{"train_examples": 48750, "crop_scale_min": 1, "tokenizer": "word", "encoder_norm": "rmsnorm", "encoder_fused_qkv": false, "encoder_qk_norm": false, "encoder_inner_norm": false, "encoder_moe": "top_k", "fusion": "cross_attention", "decoder_layers": 6, "decoder_norm": "layernorm", "decoder_cross_attention_every": 2, "learning_rate": 0.0011, "epochs": 43.1}
Rows from block 5 of the image encoder of a small image captioner, named by matrix and row number. Rows with one number within an expert belong to one neuron, the router's apart. Each number is 500 + 25 x the weight over its row's rms, rounded and kept within 0 to 999. All counts start at 0. Numbers have three digits each.
After each expert's rows are labels from the 100 images, of 14848, where the router gives the expert most weight on average: "top examples" is what is common among them; "colour at peak" is the nearest of a few named colours to the mean colour under the peak. Only what is clearly more common there than usual is listed. The data: scattered letters and digits in many colours.
# router: router (encoder.blocks.5.mlp.router.weight, 16x192), inputs 0-191
# up: expert up (encoder.blocks.5.mlp.up, 16x192x192), inputs 0-191
# down: expert down (encoder.blocks.5.mlp.down, 16x192x192, transposed), outputs 0-191

# expert 3
router.3:527475541526512486486534546513475493509504499456453519475502489513574508500507456476505565506521496508499488510508504460510503458483493472538496529490513498508485462522507496523525489505466507484482551498499472538494520505494510513489513473496492461492456534480507538490511490490542502515517495532495476498500479516518488540494483525535480495511462500475492465519507496528504468505454535512511465504527493480529471511521449529544528532567476492507570488494556474512511451485482482496500488475500485477544475461508538519534494544457517476552503496493516501495521510466497520490
up.0:509491485513512491491482505565573540526482541524476489441530548430523480516494512507525471533548496513533500473496479496492497487517485495483468495492473442458469460458509527474496537478513556506517475502507500529520474518501474478512526519525497497493514470512498485498450499502514535511484467502496505522456476518500488493469515512488489546515490477533525499528473483496491485544522506447483510477490524461472455512490511489471479525510526500536498521503537472490534484509483520511530493498509534502496547490497483433508504501463487477497505514538513493488470462472487460484
down.0:483428504439474478510452449500488483490530479517525494483504502472517494511488482484455482481460479538524476503497497518535510511482536548455492518492523532507524537475467503484496541515506526522536528516514469494480497469487508509508494485472509482493591539500492493493544491544506516498419521501500466529503488501485479532486486520521458518500512505490510469523546530489490487481519535492499488493486503501490507502467544459477494510489531502481514494527482490509501480476497461465444472550458468488503460520498465499495503494511470499487482514524448522521473515497490476485
top examples: purple; blue
colour at peak: pink

# expert 6
router.6:525480531511493483488459485525512518503494512465507495519501472522501514552512479482484501506534459493470496478477507516519511472475508474539480513488517435490538492453483519529503564515522498471494520516555497522521499502484495541512508502507469544476508543465508490482486497501493474486478539485521517491481556492505522497575482480499516498519569496509516554483479491532540503542481518499513538476464450475515445522532498487505531472465465513525526474513533526540460543451521477522540478505473495494479486482487490501479509517502474495516490486483500522500469515523530497512
up.1:512459479523442481512485516498482539506495476431490517495478503481485532478449502508489519494507527480507492540504499465501521534526504510484516525488501470453528492489507469490491499477509495517461494512476480482477423479533502493489464533488515505489503515479456503519489476524513515515497519497466513519515486523523523501459496493480512496504501487456482494537533544446528487505501522503506523510497506497529537486485526514519487509453490451524510509579446545474521517480499503531512558561495507489477496465480528485501496501494509499461524555533469516489467475459479454514
down.1:481484513509509490489512550494492521518477491484512467483510496506464527483498517514508463510489498454493521458506546476458491491514507532469487532490539476487521516494484478449475527537453496473513532529502480493481506545432505511518470505466532516445504498509497476473490483528505489516476469502475474530469512485493441474542533501479517503489512490496510479478462479472512486450498526490468503492495516499473511483488502498494444468512484423477557518497515517484555509487444542464494531503501475487453479449520477510517519517484487484529506524509490530459466507475514497506
top examples: count: one
colour at peak: brown

# expert 15
router.15:473552477520504531511476511459498507478539512542454510502502511549535499491528501490509539462477488528479457524490486459531498506492503530465476495513485540527442487520462480488488521526505517523524523511462546502514506507534533550518509539503507546542490491495515507503477525496487494472490488525527520532494511527497517530467468478504524536540516480497514484516476489533462523504464447484506509484534484545478505507445527512512467490451549477456500485471484537494529524505526487528497528521510497494475520500542481514476484509516471536478471550488514492518508537473472518502
up.0:516496511536521505507505501517483471494438520482504493491440502487518495485461487468551484515502502480500504494523475528501488508461463447501462500509479479483516493431522555517520511477495501465496520481495479523508517519508510495514504443463461472470496500483511508504510508474542521513506482491516466505501512476504450458545471495513511504523476484486492489517511522459529484495512499487482462491496487505522442523501513489496513543573499477535550544486543471499506483521490518489539502502547511510514481440481503461539494545486458469529523505506544445514490495464506497512
down.0:537506508489548492508515515510559462481502538526459512488496488499475535504510488523491505503492507527484519465498538546456496484482518474549481486488464490486490490530477490549533468512516510429516499519515494512508532496489518485477476478507486540486484497447533529486480526483494540511582486492486503500482510488524520483548507478507478482509527520486487488492467509522502530517506511487514493509490516509513488489530468502563505498540508511493465537485515430496478489485482489516541532459530480504440497523493530518511464528484530483488447512499521544487517488467534553491
top examples: orange; pink; count: six; red
colour at peak: brown

# expert 5
router.5:501534537518486523485513509491542496483456504497448512489520497513521500482415509546488476535530507523500527509506527538509457487475529495547492518509479447472509515477514527497469481495514520481488494510504514534510483490519459479507468481477488535497513490477534491502485465497470474515540515486496537506513484513533484522518501503533515492476496455464520521506462487517490493530516482512481515526508555523509494480523478467515516491551472492546529504461506471483535456535484537559531490497566528550500488512498468490540543477481455502501543487474494524498495471498517484510
up.1:531507493510528480495518495492546490499503488501519454503500491488513493519486477523467515488481509500533527484501552506485501537525455552462525498525506542500526472512470467534514514480462464485480530494441477519471459504492504481508495472531552525493513483505497529493542502536483496540498503478449483559496495500524535469479543519446524511469508536469505509504517526500469488483539487544492526523496504543517527528467497518513488460496495469531511510560519501491510493501537490518470487552507499458523502470495541495492498520473501521437511471505471462515487509483552507522
down.1:514515517508500488500464474484491528468510542460529502531527503501512512523511477502527452477489476449520516494473457482523525495508501508511515500446485503493489496452564513472514504435499505501504482441501450520491502525488509508513526483523540494510542470474466512560472501533522505508514520489540516506488460484496532452481510511531520514489536450517516512492459536493501508478507538525487487510485496513503487483506487500488521494474463467448489518535461501516487523486479502515483512485487466506521509502488450456434483547485495477459495457486534456511516502541523468492
top examples: red; brown; black; purple
colour at peak: white

# expert 8
router.8:502492529519479493490484473522479528504494521463515499490548495474491520521514468475484531476525490499496502506516511507535555482480531477528488479488503504495513542471489516538500526514517506473531497533513509501498498479482535502496495507484476502512463509472483479511527480510508527484482533508501549566491484466437510481547496471501484489543562502539481553493431484538493497460498528503523478486492464479535489464545530464534497438509472482489524468503497531514443507445507471537466468505468485508513494469471493503483506511477453495510508472460517518511484509533499471520
up.1:512490485477467498511513533503504516527553476503505493484513471499494497495460543484530497467523527495478545492489504501453478504535471526473509536467474482479443508475470521462496527513430534532499481497504543488485478510500457505493491510500527495512514545527519490484475489489475509509488476523527448459494463531515498512434500561484501499479460509482532441484509467522449497547486520490475500516518524526494502506488495503504450494501511483500512519517526519460502477522471529486492532548476509522494500516563491486545489504521555478473485511492508527487481494468501474460
down.1:512492468456514557523512506516494536518494488511428545477506501515501449547456474476482461458497506512533504472475498511514513520535474501487511490474451505480472486498520478534537506481457478483479489533515468512505506464515467506502486484497500489513501484473522505486491514496513533537485491491515495521501444495503501485514505452475490506475492502447531453512499507489506489493520529531506490510515472527524510483522524496504515483526464490517481544526494514486470475448499510500515492495534515514465512532516483481482448518471495560427458475507461571493470459485508514478
top examples: count: one
colour at peak: black

# expert 1
router.1:495465470519448490537489439548478526510464453540533519498440498433503472527498492499465473519497506490489521510538503499490494501510510523502462512492485528498468483510487505489511486472494501483506526499531453478494556502524479492498498474488498432506499454482473483513503528478540482478505469510501480478501478485497528487530499476468498476493470457517470461467548474509524505493561505490485473492495523463502481500479521493481479524523558513511469499509467464510515479513489527459466473488475443513499497494476508481494517511571526493505484494481465506509509515443480508511
up.1:508485511503474515525490556540545535549489525509489478456487528480496530486411532505515471501491467472480500500488455487466473482514474503522489541503482474515473491508462501487472533519483533504499469482498495502520516522507438509532509510467483504472526501535511508511525504512507483482467461521525487500477482523502518462503458519481527526497490500510505477492484480562522525530528523541511516513529504483462470534492517488472485569548501538482491512520498502465512488529492533462502506526511503459510529483505504484500490486498470501467523436458526483483488495482491492437
down.1:533499495546525484517477476469499522477510514466516501504506471477489482485517534511565512509522476467537514491497523479507538503501487467501461480472490481509497539449524527516505488435483476507467520472484479485471501482502531492535482498497477497464496511460483483514483477472481485478508513498485549503533532468490516459482512514516508527489498522509471538474517508496487488436483492549474493476468476534538514510530473490501469472496496497539519528503462507511478551435500566491478473508532513478495536505477516497437463525467471511470549481495510499528479483546499488517
top examples: blue; teal; count: six; black
colour at peak: grey

# expert 9
router.9:528494542499474508477512465532513502523484560471519504514530513478521495523472496505500473508488511483477526516468488470500520474496484491537492490494494452496525534446507461529439537476496515456508479495482514468462461499459536537497533515530511503490510459517548477512497477519494512521501531502490544538437469480503486477510489503496496502522547501519506528465507489520479530465485529504501506509481513498495452537537481516507518430457505445473519540517497498490467476485501494530491478548483474536493500468479481479469503502519487486512503508518550494479496447528523498540
up.0:498429501510482493490492513455531514518496506529467506541511516457517522475557471537496488490517493521509441477501533469507461493533530511477494484477493486494553438517511504476528498512530517497496503521475442533512456511504479497489473498501473523465502509454508467467491486511507494542475455436500517509541546538511502505472478466504475518502522460522536488515500492502511514497465468515514526441511509503538489486495524521535531534476509525526508504490531493521517531472547464538539513481514482505468475498487492505540497464511498546498498517539492511490488510476498492525
down.0:515497491500488494494498461472538518464514508529529582502508498506526548456532504550530514476481479551491475478485497513520507505523468509527523509501500512470498489510546484525494480465516504478479464547499471502475503421533461452546530518477487493476517480499512501497494529498472487497467528489497534457552547534502480471486520490501489494517505500503525456494455503484495516494495455507520499507482483505517485448493529513499514478466503536510502509494527516496485534505513512500491526481538523497469437489475502488556518533507469501525522508518499501506495490569515450503
top examples: count: one
colour at peak: white

# expert 14
router.14:511510468461577515531494534486499489473516534504516516498510485519484463491491495545507523459470474434500486482494514543463535480508511485503492497502529521514457510494465514518516474517468433497491512501513468482503536496512485518499489500492528551494460491483528519496510474471480474476484498522467497500512517504501520504501531500528531508483515497524512519475460534458436505495468490519504508579468476505507569478524496526480467514512504494459533521498554530513541507519529486490488519489474465499495510488517523497473508499429504510490548499481482513521509493525528543492
up.1:520491538506500500486454505523496488511495526453506521510524526496482543476495534474505504507503447492491488482445486510515522506514471491514502476497501471557536495514493492504504508536536502494524503509507540518518531485497487486533506502498500525497528510500499527505498534503532492533432466499498461474506528491453483455528566567480462481474526486514468529497484483462495524498485516548479480496541432504488449493500540530531482481538529521515553513495489512528477541485511493516494501511505518516512463489522496463511445510457471478493506449468522497529504525488522529496
down.1:522512552499523489495492504488555503467478475490549520547501478515492493483496481515517502482476518480513511480493509495516495517472475499507502511516529493520493543471515512494477518494501503441455488512522462499513512452486468457544497500461487488519500514502505441504481522525492510541581540510476497513500508473533497478505475541529491509548500482484475487472552491486490500498536498502486509522477529554574492549529519501517507529507466436480525484486519476480478491470436489520487469513494495511490454540480483526484532485515465509495560503506499505495528465502503499511
top examples: white; yellow; green; count: six
colour at peak: brown